Rows from block 8 of the encoder of a small image FSQ autoencoder, named by matrix and row number. Rows with one number within an expert belong to one neuron, the router's apart. Each number is 128 + 32 x the weight over its row's rms, rounded and kept within 0 to 255. All counts start at 0.
After each expert's rows are labels from the 100 images, of 14976, where the router gives the expert most weight on average: "responds to" is what is common among them. Only what is clearly more common there than usual is listed. The data: streak pictures of flow and ridge fields. In brackets: how many of the 100, against the usual share in percent.
# router: slot weights (encoder.blocks.8.mlp.router.weight, 16x256, trained with AdamW), inputs 0-63
# up: expert up (encoder.blocks.8.mlp.up, 8x256x256), inputs 0-63
# down: expert down (encoder.blocks.8.mlp.down, 8x256x256, transposed), outputs 0-63

# expert 0
router.0 [ 90 136 136 112 161 109 117 158 121  77  76 106 129  66 103 134 121 117  91 158 127 100 113 161 100 145 124 125 121 142 139  28  58 124  96 147 130 148 118  65 115 120 136 100  99 127 145  89  69 106 128 119  97 137 112  66 132 155  97  93 142 111 132 151]
router.1 [ 98 165 104 150 136 129 101 122 103 203 154 126  73 107 131 163 124 176 108 194 125  92 141 168 164 164 127 127 125 175 175  42  57 115 120 120  79 123 143  89 109 157 172 107 101 145 125 144 142 170 158 217  85 111 115 150  84 201 122 133 152 100 173 148]
up.0 [135 167  95 103 107 141  97 184 124 108  81 119 187  84  74 106 130  93  95 134 127 174 181 137 104  98 184 124 154 154 142 146 114 126  83 123 113 118  77 164 170 196 123 169 144 122 126 123 124 188 138 103 122 112 131 119 155  82  33 111 120 192 109 121]
down.0 [111 109 112 172 110 150 128 107 119 110 123  95  96 147  77 117 119 145 140 184 145 151 150 158 134  93  15 118 140  85 166 104  96  75 111 150  97 111  67 100 148 116 103 136 159 107 112 114  88 161 180 124 156 149  29 168 133 151  63 105 162 137 148 138]
up.1 [148 167  95 135 130  93 198 110 111 115 111 188 136 213 114 157 166 147 147 137 142 102 171  74 149 133 138 145 103 156 149  77  82  99 150 142 130 134 116 126 115 175 184  88 222  62  91 146 177  77 107 161 142 126  85  90 130  69 112 104 110 104 123  63]
down.1 [ 79 108 160 159 104 148 145 120  95 160 110 160 101  71 107 200 140 180 147 127 147 130 166 181 138 141 142 145 108 166 208 116 139 185 169 163 159 114 133 156 182 137 154 149  68  74 123 138 130 131  95 113 135 110  73 166 132 130 140 191 149 115 123 156]
up.2 [102 155  79 156 115 156 135 133 115 149 108 156 124 156 175 197  74 137 145 145 112 138 173 170 109 150 112  91 169 109 128 133 151 154 162  95 150 141  85 194 113 140 143 172 136 104 114 138 189 108 181 138  97 130  77 129 191 101 134 157 132  60 121  92]
down.2 [117 147 144 141 146 149  79 115 194 137 127 100 108  96 136 220 113 137 138 113 110 143 129  69 141 101 140 144 182 121 141  99 153 138 165  68 163 145 186 166 128 173 171  72 132  82 149 132 196 133 173 140 155 163 151 127 135 140 118 121 168  71 119  93]
up.3 [107 138 145 117 125 166 118 135 107 109  88 160 144 117 126 153 134 116 101 118 104 160  77  63  69 173 145 112  96 155 136 122 186  92  94 121 134  83 152 153 112 178 120 145 113 125 120 174 154 132 109 115 144 114 139 111  80 130 106 113 131 164 121 155]
down.3 [135 142 149 148 130 125 132 134   0  81  94 119 192 146 127 107 135 140 100 151  99 102 157 149 163 100 118  67 153 111 158  90  55 174 153 137 100 139 164 104 128  82 166 117 186 144 112  97 122 147  97 122 117 140  40 166 156 138 149 112 125 130  93  81]
up.4 [111 115 124 127 136 108  62  98 154 158 127  44 107 137  83 121 102  85 151 172 160  76 111 102 149 143 155  78 177 119  89 171 103 106 146 148 131 110 110 138 101 165 110 110 119 135 112  95 149 124 130  74 149 115 103 189 152 118  77 120  96 169  70 155]
down.4 [ 94 163 135 211 137 106 132 154  79 134 116 107 106 140   9  98 150 129 110 125 112 108 149 120 118 155  99 179 112 123 122 132 147 161 112 146 154 150 121  69 150  92 132 138 102 101 158  98 188 133 117 151 162 112 178 134  98 149  76 119 121 199 121  85]
responds to: parallel (44 vs 9.8)

# expert 4
router.8 [101 114 115 117 123 182 144 182 117 104 139 133  81 143  88  58 151  75  97 136 130 183 128 174  77 100 123 170 155 149 108  57 178 127 127 149 121 135 129 206  82 113 164 131 116 150 129 107 149 101 131  41 122 109 128  57 123 199 156  95 142 104 124 142]
router.9 [135  98 188 110  84 109 160 154 121  83  83 139 144 137 133  84 179 155 125 174 128 155 124 176 147  77 138 145 151 140 103  76 123 103 128 164  74 143 138 130  98 160 105 144 103 125 165  97 119 137 109 110 131  86 109 164  89 147 104 137 168  78  98 108]
up.0 [135 145 143 144  81 109 184 121 133 149 135 116  90 167 176  77 108 162 139 104 131 148  88  98 120 124  86  61 158 122 179 103  93  90  64 126 136 155  98 143 143  88 130  73  89  65 150 175  76 112  96 112 159 113 118 178 117 166 171 199 113 110 130  93]
down.0 [122 140  86  71 117 132 167  96 119 139 107 132 108 153 161 107 121  80 145  96 137 154 131 141  91 162 110 194 141 108 156 129 168  34 101 169  93 136  69 147 112 143 148 228 161 136 151 190  90 106  63 180 110 127 125 139 109 103 153  66  91 136 122 141]
up.1 [149 125 115 201 143  79 141 148 108 131  99  88 168 137 145 157 185  57 129  68 128 108 124 105 100 115 139 128 165  95  73 108 114  85 112 185 152  69  60 121 164 103 163  96 172  99 127 176 120 126 159 169 143 180 101  74 137 126 167 102  80 144 126 120]
down.1 [ 53 162 130 201 128 108 151 128 167 121  78 119 120 107 130 151 171 131 136  72 116  78 137 211 117 122 119 121 132 177  67 107 108 117 120 154 136  96 133  91 135  94 142 163  68  98  97 100  72 176 134  36 170 144 161 183 134 125 118 181 153 145 148  94]
up.2 [115  67 125 132 179 101  82 120 153 144  46 107  86 143 158 140 113 121 131 164 122  98 116 175 165  88  85 141  67 106 139 149 130 117 127 177 106 123 169  96 141 125 204  91 164  56  92 119 139 124 110 113 178 175  88 112  88  79 107 174 121 145 165 144]
down.2 [147 125 174 172  76 105  97 142 102 142  88 162 150 125 130  65 117 148 132 185 140  71  76 111  72  69 123 105 146 139 124 129  74  98 114 117 115 169 137  93 119 103 146 119 117  63 160 124 152 173 131 143 123 189 131 147 114 146 104 102 114 185 155 128]
up.3 [172 145 111 101 140 192 155 139  93  89 155  92 159 118 214 177 118 118  91 203 153  95 129 108 177 154 109 131 121 106 144 135 164 123  93 126 179 139 150  92  64 135  91 117  84 161 139 166 185 165 117 158 122 195 124  84 135  95 153 172 191 135 117 142]
down.3 [ 42 151  78 112 111 190 140 130 121 139 148 122 127 111 162 196 114 139 106 102  56 126  85 135 101  85 143 122 146 127 176  78  93 109 157 118 118 110  54 191 143 149 127  80 128 143 107 126 175 133 141 120 130 167 101 185 127 152 127 108 186 154 118 121]
up.4 [147  74 129 137  78 100 101 135 107 102 165  97 139 121  90  83 141 168 106 168 125 121  90 110 133 116 155 109 122  73 170 182 132 163 163 115 158 122 163 152  93 217 134 130 174 206 136 150 133  96  98 123 172 137 129 141 107 139  43 141 157 153 153 130]
down.4 [152 118 120 179 145  91 143 149 107 104 150 123 163 130 143 134 131 217 132 132 150 137 143 105 131 124 112 172 154 146 190 132 116 101 145 179  93 145 147 196 121 163 139 195 154 125  78 142 113 147  94 133 143 139  64  90 135  96 138 123 111 154 142 135]
responds to: whorl (33 vs 9.9)

# expert 3
router.6 [100 145 171 124 187 134  96 155 141  97 159 104 134 104 145 192  87 164 170 152 163 110 101 143 139 131 165  86 103 110 174  73 119 150  91 151 138 143 165 135 107 135 106 126 166 121 115 124  70 172 187  65 152  83 147 137 133 154 131 149 115 179 139 125]
router.7 [ 75  72 168 144 171 130 119 132 140 125 207  98 113 105 113 204 141 117 121 124 166  59 157 156 124 126 115  82 100 124  95  98  84 144 115 111 153 103 162  97 144 149  95 116 168  73 108 118  67 163 195  72 112  87 122 123 116 156  95 157 135 142 161 129]
up.0 [122 147 123 104 128 105 148  90 104 152  97 120 131 127 152  98 132  99 126 140  83 151 127 196 142 158 119 108 153  92  87 178  97 117 132  82 131 139  83 153  69 157 118 116 107 176 161 147 114 112 136 119  82 155 122 124 133 126 135 115 107 112 135 129]
down.0 [118 126 111  96  77 128 104  85 175 185 148 116 144 143 167  70 133 107  90 169 168 104 103  94  83 206 170 128 190  85 111 146 140 107 123 110 100 145 114 139 159 157 163 164 126 159  90 129 128  92 154 142 140 188 129 131 165 140 151 142 109 153 134  98]
up.1 [169 176 121 138 123 135 129 107 141 144 100 134 119 108 141 115 131 108 162 157  92 138 153  74 136 115 111  85 115 142  63 186 102 100 132 200 125 138 174 204 108 101 183 125 128 152 162  94 106 129  72 149 169 122 110 142 152  85 143 139 141 148  86 126]
down.1 [116 103 116 148 145 157 100  93 147  77 126 105 108 114 154  84 168 140 114 143 119 124 151 146 120 131 208 182 123  75  72 167 129  66 161 146 156 124 134 132 158 129 100 127 160 176 121  89  73  55  57  73  99 139 123 140 121 151 141 111 105 148  89 101]
up.2 [115 167  97  60 200  97  86 173  80 112 110 122 181 174 166 197 112 173  56 112 200 142 208 128  97 171 127 186 157 166 133 115 152 114 100 156 160 176  93  88 112 208  91 139  85 160 152 143 150 110 107 125 114  91 133  78 126 117  87 158 130  97 147 169]
down.2 [171  93 169  49 106 115 130 157 164 147  74 149 115  65 116 189 162 163 145  64 108 117 170  82 189 187 128 109 166 111 178 114 130  82  69 138 101 155 133 108 201 117  83 139 123 122  92 146 123 129 132 162 143 137 158 113 113 121 101  95  83 115 150 144]
up.3 [202 163 142  89 136 101 122 102 126 168 147 130 152  99  89 109  51 135  86 113 110 138 106 126 126  81 114  88 103 145 110 146 171  98 122 138 155 144 150  78 123  79 106 129 135 136 152 141 215 140 157 168 142 142 133 108  61 153 140 161 126 148 134 131]
down.3 [ 67 128 137  75 102  89 145 144 122 105 115  91  94  87 112  77 117  84  83 151 170 127 113 155 116 108  88 117 102 142 102 152 118 112 149 160 127 148 116 130  95 115  89 136 157 175  77 156 199 118 229 165 135 191 131 110 130 100 127 147 127 110 113 136]
up.4 [ 83  93 128 105  92 115 118 143 104 101  20 153 144 149 160 162 138 165  71 103 143 213 136  95  63  99 109 148 114 135 179 109 116 116 104 102 151 171 157 220 128 161 108 129 127 160 171 166 118  99 134 165 151  98 142  97 107 127 173  94 187 107  81 108]
down.4 [140 147 112  82 106 117 140 133  82 176  48 165 190 140 160 189 165  94 126 109 121 129 121 161 164 110 133 119 128 132 176  99 126 158 142 104 163 158 151 182 153 101 189 149  88 176  89 118 144 131 109  97 134 112 198 142  76 153 184 120 159  97 105  97]
responds to: fine streaks (90 vs 49.8); high contrast (83 vs 39.5); turbulent (38 vs 10)

# expert 6
router.12 [153  85 113  73  46  78 124  89 129 124 122 144 134 156  98 125 101 140 150  74 155 133 112  88 129 138 136 183 142 163  91 200 133 123  96 130 120 153  98 168 152 131  82 104 164 128 127 141 134 106 131 115 190 137 114 131 115 100 120 154 149 125 115 138]
router.13 [152 108 122 149  79 101 162 136 132 124 123 125 109 185  55  88  99 115 124 143  96 147 118  87  90 124 118 192 152 164  69 113 137 125 129 137  46 142 101 174 125 125 119 102 111 155 149 108 168 125 122 134 137  52 132 130 104 153 129 132 168 104 128 108]
up.0 [186 146 111 105 106 140 137 192  84 137 136 121  63 130 112 149 119  91 169 159 178 166  95  87 127 139 134 164 149 132  99 108  99  59 163 145  91  96 168 106 136 164 159 113 137 175 174 146 133 155  58  94 124 102 101 128  89 176 172 147 130 121 164 103]
down.0 [100  96 115 119 136 136 108 134  78 141  81 152 131 113 153  92 144 144 130 148  92 181 101 113 156 135 110  81 152 148 131 154  90 141 172  72  96 113 110 107 133 179 149 149 186 167  71 175 119  64 117 167 148  85 165 114 158  72 167  80  95 106 171 101]
up.1 [210 118 125 123 134 142 152  84 102 147 131 144 104 137 157  79 195  96 160  96 132 104  75 140 158 207 163 120 149 103 119 116  49 129 114 119 143  86 156  93  73 114 144 108 195 128  84 146 108 144 148 165 134  87  98  73 173  80 101  93 154  86 137 112]
down.1 [ 74 126 103 115 107 114 122 104 175 145 130 152 117 145 203 131 140 100  92 110 120  91 184 120 105  88 137 134 169 119 114  42 202 147 116 183 110 165 117  92 124 177 157 157 154 104 179 125 125 132 162 195 151  61 152 148 106 167 184 152  51  56 146 159]
up.2 [116 101 128 158 148 145 147  93 100 139 125 157 165 147 106 122  82 146 129 158  94 137 165 106  90 117 163 144  85 121 134 102 121 125 115 142 127 178 118 105 130 115 141 157 119 174 121 164 118 167  97  78 129 126 125 163 113 120 143 140 154 139  81 128]
down.2 [159 147  78 152 122 121 123 106  74 161 120 153  93 122 128  73  78 135 120 173 174 114 168 147 129 149 159 116 120 103 138 110 174 108 135 140 167 114 132 110 128 200 185  98 130 209 142 126 124 118 130 156 131 109 151 119 133 119 174 103 143 221 182 111]
up.3 [102 145 131 144 128 124 176 156 163  79 139 132 183  69 139 105 175 157 117  78  93  93 159 108 153 149  65 127 105 153 232  97 123 135 161 147 121 100 126 112 108 100 134  42 187 107  78  89 130  93 164 107 100 142 119  89  89 101 153 179 125 164  99 133]
down.3 [139 175 165 170 121 133 163 178 134 114 153 158  67 231 145 133 110 131 123 117 118 118 126 137 102 109 114 127  82 133 168  46 132 120 153 113 160 129 104 103 141 128 158 162 100 116 136 118 107 149 174 109 164 156 121 167 129 123 199  90 105 143 125 109]
up.4 [180 147 112  33 169 150 171 153 135 118 110 155 140 194  95 124 211 183 108 196 132 152 220  88 128 159 106 157  87 122 164 104  37  94  92 152  76 193 188 100 127 130 152 115 132 122 137  93 114 130 194  69  99  46 146 121 133 186 113 102  96 133 136 148]
down.4 [ 91 111 118  71  78 166  92 167  83  81 111 146 116  93 154  76 143  82 136 142 118 123 107 178 110 152 151 102 122  80 169 105 189 105 153 150 189 154 117 112 193  95 130 130 136 125 169 110  35 121 162 140 137  63 107 144 125  81 146 104 139  95 138  67]
responds to: fine streaks (88 vs 49.8); high contrast (69 vs 39.5)

# expert 2
router.4 [173 148 114 118  25 156  90 108 124 103 180 111 112 119  26 111  93 161 100 184 133  79  85  63  93 128 139 133 133 139 114 231 136 154 126  63 127 149 162 133 103 142 133 156 141 144 149 130  97 119 105 138 116  83 134  77 175 133  96 131 113 187 147  88]
router.5 [ 89 135  96 132  52 150  88  96 125 174 131 123 138 108 102 148  77 123  94 135 123 102  83  71 118 127 161 131 125 137 170  86 142 113 101  90 136 144 123  61  94 128 140 132 166  44 125 119 179 203 135 100 117  63 139 158 153 102 116 148 117 190 143 149]
up.0 [111 142  73  66 165 120 149 113 116 116 117 135  58 117  72 130  89  98 122 169 103 167 183 117 128 143 205 138 121 112 126  57 106 123 160 122 110 117 143 141 103 119 120  87 146 109 169 125  92 136 166  90  73 137 127  62 120 154 121 146  23 162 104  70]
down.0 [128  72 123  97 120 146 113 114 176 128 142  74 150 130  58  85 123 109 159 160 133 141  99 150 165 181 144 108 102 144 140  74 129 133 157 151 149 150 126 127 163 133 130 143  72 117 110 153 124 140 152 138  88 152 140 106 122  64 148 135  61 201 111 133]
up.1 [173  96 105  98 109 105 110 114 100 122 129  91 117  85 110 124 175 117 103 142  93 156 157  89  67 119 188  95 178 130 224 111 152 145  73 160 164 102 133 168 143 165 159 107 109 144 150 107 166  96 160 135 168 178 132 173 101 125 131 185 109 109 161 101]
down.1 [ 76 148  98 180 140 165  99 125 132 148 158  88 105 144  54  97 189 177  97 120  98 122  83 147 216  99 116 178 177 126 184 102  78 135 162 140 125 129 158 174 113  88 104 168 163 162  96 110 193 185 150 125 134 138  83 160  82 186 113 101 105 111 141  94]
up.2 [116 157 150 156 128 114  27 198 143 176 156 107 160 100 111  91  96 152  87 122 156 161 101  95  55  92  95 114 136 202  57 123  99  88 231 123 109  50 130 145 135 110 155 159 129  88 138 139  96 115  79 177 129 183 152  92 120  89 114 103 151 157 121 121]
down.2 [128  87  71 195 134 136 108  71 110  62 159 111  48 150  98 138  99 152 111 160 179 124 110 131 194 167 125 155 146 108  59 124 157 122 144 145 138 122 141 147 154 123 157  73 152 103  91 136  62  89  90 111 115 216 132 174 186 168 116 157 145 165 166 153]
up.3 [117 127 150 162  97 104 104 130 130 134 115  77 109 168 143 108  97 129  99 191  91 167 132  93 139 117 133 120 159 154 130 118 100 136 153  95 160  98 161 168 164 141 142 139 158 164  99 147 135 155 113 125 127 213 121 127 112  93 131 178 155 131 122 120]
down.3 [144 186 104 126 145 135 161 129 122 146 110 118 159  83 163 128 132 114 122 136 117 172 115 134  49 145 143 115 100 150 115  85  86 145  84 117  97 142  93 136 108 166 153 164 139 141 227 153 120 123 140 104 152 198 169 116 150 164 134  79 120 106 122  75]
up.4 [130 174 118  70 111 141 135 149  90 142 129 140  89 180 138 124 106 123 128  63 186  95  89 161 119 153 101 150 141 131  89 153 113 115 112 125 116 113 105 167  54 151 168 128 164 135 140 148  96 152 164 129 166 106 114  76 121 149  86  97  67 116  87  74]
down.4 [ 99 113  96  70  52 159  95 122  83 131  98 149 140 103 147 182 111  98 131  98  93  87 148 112 149 190 148 155 157 129  45 159  97 188 104 118 166 152 111 159 165 168 139 157  89 112 165 150  81  84 133 134 103  98 119 120 123 113 131 143  75 147 105 164]
responds to: high contrast (96 vs 39.5); parallel (58 vs 9.8)

# expert 7
router.14 [169  84 148 122 158 129 141 107 133 116 110 162 114 142 171 116 120  99 147 133 158 172 180 187 113 101 107 146 138  97  60 170 122 138 154 101 167 133 137 173 152 120 113 116  83 117  87 123 111  54 110 116 156 160 112 121 148  70 146 132 187  39 106 140]
router.15 [147  67 132 142 152  99 150 160 136 138 119 118 114  96 131 111 100 145  93 146 159 186 205 180 147 109 167 138 141 104 107 152 121 163 151  94 119 150 154 215 172 165 161 129 105  88 141 117 146 118 158 117 171 122 149 162 162 104 116  80 169  81 139  77]
up.0 [135 118 109 114 151  55  90 124 118 126  84 135 132 101 126 129  93 114 132 155 139  96 137 133 115 140 123 122 125 149  60 123  68 224 129 110 146 155  83 147 145  94 143 114 144 141 126 177 103 209 116 140 157 152 120 177 151 162 116 136  95 128 162 163]
down.0 [140  82 123 135 129 110  78 117  48 160  50 123 113 154 106 137  61 129 103 143 126 143 125 117 153  98 154 185 147 118  65 128 145 172 138  88  92 106 166 106  90 135 193 114 156 138 122 118  36 123  67 141 105 145 145 142 144  75 130  66 106 127 132 151]
up.1 [110 123  63 125  99 129 122 148 140 158  65  92 124 127 152 113 113 152 122 168 145 176 148 129 100  95 101 153 192 211 145 159 142 182 108 107 131  67 120 156 155 193 137 150  93 137 133 117 128 106 130  67 113 121 148 133  78 109 115 213 176 146  84 133]
down.1 [142 138  95 121 119  98 113 162 156 141  66 169 112 158 126 143 114 132 118 113 101 136 139 112 120 137 147 119 144 114 107 194 209 113 123 147 139 138 114 129 132 117 114 126 177  72 122 149 165  97 156 158 141  82 181 128 135 167 137  43 150 174 134  84]
up.2 [119 100 116 129 158  89 126 111 105 138 115 135 126 146 106 160  93 148 141 105 131 101 101 100 130 158 154 112 139 109 189  87  80 123 151 130 163 147 108 147 186 140 110  99  76  74 135 167 115 160 105 142 176 120 119  94 141 110 169 172 166 141 156 158]
down.2 [131 128 116 118 107 142  96 136 167 152 118 150 113 114 134 146 167  77 114 143 106 138 133 126  89 122 107 203 134 154 236  81 155  93 128 102 147  72 130 109  99 126 124 174  84 108 125 152 143 151 110 122 176 156 132 153 119 116 207  99 167 118 142 138]
up.3 [ 73  86  82 139  68  76 140 129 119 191 147 151 148 128 214 153 143 130 134 165 132  72 173 162 148 134 101 134 138  94  92 135 148 200 136 126 128 119 118 152  92 144 134  89 127 147 104 206 138 203  97 163 125  69 116  80  97 113 113 169 175 105 125  77]
down.3 [143 167 170 135 160  89 115 143 156 136 174 145  72  89 199 164 124 152 114 113 104  84 158 102 104 130  96 116 116 125  99 122 133 177  58 132  76 131 129 110 158 178 150 172 108  90 152 167 187 149 100 126 121  79 185 172 124 109 127  96 164  72 145 104]
up.4 [104 138 142  99 102 112  36 114 126  78 160 147 108 119  77 134 135 132  78 141 131 128 146 122 143  94 109 142 116 158  83 167 113 132 180 120 163 144 129 128 132 130 142 123 139 121 125  73 155  96 234 155 111 123 135 154 114 163 154 152 117 174 116 129]
down.4 [110  98 165 137 119 129  86 127  73 110 154 167 157 169  73 172 104 123 126 124  95 122 136 100 100 153 133 118 117 111 162 123 143 103 142 144  79 154 116 166 135 177 118 130  95 115 180 114 124 135 229 140  99 144  83 113 126 136 128  93 103 141 119 123]
responds to: fine streaks (88 vs 49.8); turbulent (77 vs 10)

# expert 1
router.2 [118 166 109 124  92  95 107 152 124 146  86 110 133 171 174 122 123 131 165  50 141 161  27 122 146 111 170 171 106 120 101 157 172 138 125  98 116 148  26  80 133 155 105 123 163 116 133 114 133 112 173 147  87 119 152 146  79 151 134 136 110 211  95 205]
router.3 [153 123 119 158 108 115 109 129 156 133 151 135 107 127 160 117 142 129 116   0 123 101 123  75 150 160 130  61 103  85  99 138 162 165 114 147 116 135  64 121 141 118  55 114 171 130 120 129 115 156  94 138 150 163 134 145 155  58 111 140 142 160 107 157]
up.0 [117 155  84  95 164  93 116 116 146 119 112 160 113 115  91 107  89 108  84 113 147 100 140 184  91 103 136  90 153  86 137  97 158 154 134  82 104  74 133  71 137 123  89 139 185  82 195 163 125 123 121 181 104 118 131  66 126 135 128 206 122 121 125 117]
down.0 [118 100 120 157 177  99  78 115 150 139 129 160 141 160 103 123 138 131 154 119 153 156 101 171 111 141 108 152 128  91 156  93  92 112 133 156 173 123 119 139  62 140 105 131 123 120  77 143 105  79 170  94  96 111  99 111 123 141  86 120  92 153 122 107]
up.1 [ 90  75  95 146 150 128 107 116  93 117 135  93 120  93  92 150 126 122  79 142 159 166 110 138 114 137  88 140 112 129 178 149  81  94 103 139 151 112 158  58  56 124 106 102 140  82 164 156 148 101 130 193  67 131 104 105 197 210 111  99  88 126 115 107]
down.1 [213 164 157 179  76 113 157 137  74 161  91 149 160 187  68 138 161 132 151 112 112 146 154 122 140 158 131 138 139 125 133  91 114  77 112 117  92 124 133 106 148 149 133 154  75 158  89 176  81 131 200 125 122 118 169 120 112  81 105 137  76 184 150  97]
up.2 [103 127 136  97 137 123 109  87 123 109 163 153  98 111 199 134 126 115  84 119 178 147 151  90 112 100 107 137  98 150 116 145 190 143 178 154  46 135 145 214  80 105 164  76 184 107 147 161 135  46  95 135 100 147 143 138 109 138  77 122 112 120  79 178]
down.2 [117 110  70 145 107 119 139 132 184 128 130 135 207 149 225 191 127  99 138  89  85 171 126 130 114 163 174 134  85  65 116 164 124 142 164 114 146 120 112 144 186  71 131 208  60  67 120 162 134  87 150 155  97 140 152 118 105 139  73 176  70 152 115 133]
up.3 [ 55 145 109 109 183 124 180  68  96  96 154  30 168 164 100  91 174 117 176 141 154 139  98 158 128 131 135  98  61  96 131 120 151 205 138  83 138 126 155 167 121 113 112 142 119 120 140 120 172 124 113 131  64 121 127 154 129 160 132  92 110 164 151 146]
down.3 [145 192 105 119 143 130 154 152 123 134 117  90  34 128 100  51 157 169 134  90 115 201  95 116 119 164 161 155  86  94 233 162  85 114 134 142 156 159 132 177 120 175 133  86 171 177 119 160 161 147 138 149 158 140 108  90 155 106 138 142 109 105  66 145]
up.4 [135 128 130  97 126 186 121 179 128 120  86  88 157 178 130 124 142 155 127  78 169 117  80  95 153  97 111  76 148 141 130 131 186  77 104  84 104 129 109 157 150 126  82 172 113 131  57 153 145 104 152 230 175 142 152 104 184 148 160 133 148 179 197 140]
down.4 [159 168 176 198  86 118 133 161 162 143 125 131 163 116 132  81 202 172 127  57  79 118 130 137  92 158 178 172 166 171 167 113 138 186  94 142 140 112 173  99 170 149 106 181 103 174 148 159 208 146 121 127 137 107 201 193 151 127 178 120  94 176 184  98]
responds to: high contrast (100 vs 39.5); waves (26 vs 10)

# expert 5
router.10 [ 82 122  67  81 156 160 125 143 115 160  82 127 130 133 150 142 119  99 159 199 110 162 177 129 138  81 130 124 136 138 117 107 101 133 119 105 178 118 165  79 115 164 109 141  98 115 113 139 138 134 120 178 152 119 130 160 135 122 131 141 134 113 137 143]
router.11 [137 115 129 100 156 105 148 114 117 103 114 153 131 117 148  96 137 123 154 192 125 174 173 138 128 126 168 127 126 144 131  93 114 124 110 129 142 152 101  79 150 116 152 115 114 113 116  75 180 139 158 135 151 104 121 105 128  93 140 149  68 129 111 131]
up.0 [152 118 157 117 110 134 102 129 121  86  90 126 142 124 135 127 166 113 125 113  87 159 132  74  96 110  87 148 102  86 112 202  98 100 148 128 124  76 124 124  89  44 101 127 108 159 100 116 168 131 176 129  62 197 136 138 109 167 126 169 119 182 157 120]
down.0 [139 117 155 133 157 132 139  80  64 144 117  97 143 104  94 111 148 150 103 148 107 129 134  71 157 127 121 136 154 129  69 134 143 157 108 121 154  94 180 111 144  24 127 167 102 150 164 134 111 146 142 136 109 147  95  97 137 102 141 164 150 181 149 133]
up.1 [ 98 149 125 109 185 125  95  83 165  90 118  86 138 179 130  90 181 115 130 176 157 120 141 144 128 166 178 141  98 156 151  59  87 135 131 140 139 109 139 112 164 134 188  58 174  73  75 111 193 107 205 106 106 107 120 134 113 120  86 138 144 159 114 130]
down.1 [144 177 112 100  80 124  80 141 112 117 139 140 137 100  88  81 132 163 127 106 106  91 211 130 143  90 124 101 113 115 194 101 154  90 127 127 129 161 142 105 101 135 188 173 115  90 157 110 205 161 171 147 142 140 134 112 126 165  70 126 156 162 121  83]
up.2 [170 131 125 155 117 155 105 122 121 157 144 108  81 122 155 208 144 138 137  88 147 112 137 140 145 125 127 125 159 108  86 248 119  93  79 125  93 145  99  67  97  99 183 134 168 104 140 101  75 135  83 100 103 140  99  98 152 165  84 149 110 149 178  88]
down.2 [120 122 141 180 119 188 122 108 208 127 120  95 163 132 174 215 139 146 126 148 142 162 130 139 103 101 142 173 181 142  90 247 169  94 115 137 120 105 119  99 155 139 129 119 138 132 144 174  41 125 138 168 142 143  95 194 151 111 144 136 122  92 121  98]
up.3 [145 150 135 140  86 138 127 125 164 110 118 129 154 122 153 161 122 132 136 115 129 103  73 197  88  93 109 117 101 103  71 118 121  90 176 101 121 145 157 182  62 107  88 109  65  77 154 136   0 178 156 113 159  98 119  83 126 153 106 110 140 131 116 144]
down.3 [102 109 105  80 126 123 148 140 152 131 116 150 114 165 206 186 165 103 140 126  80 113  94 128 176 140 129 142 126 124  90 107 155 143 130 151 102 184 139 130 218 111 107 169 163  99  82 168   9  88 150 143  83 108 149 158 124 118 108 101 131 173 103 132]
up.4 [ 94 170 108 185 172  98  90 129 151 132 158  97 133 104 117 119 143  95 133  64 157 128 145 146  89 158 152 138 179 111 150 112 106 120 153 124 201 161  95 164 153 104 149 129 150  95  97 135 148 113 217 164 110 125  73 118 156  61 154 142 168 132 119 186]
down.4 [138 105 115 222 103  98 119 114 210 129 116 144 116 175  83 143 154 130 116  48  88 131 109 150 176 129  72 126 102 136 154  96  93 117 144 131 143 147 121 114 127  84 170 162 183 176 137 110 127 121 170  96 149 154 106 163 148 200 108 158 230 126 129 125]
responds to: parallel (91 vs 9.8)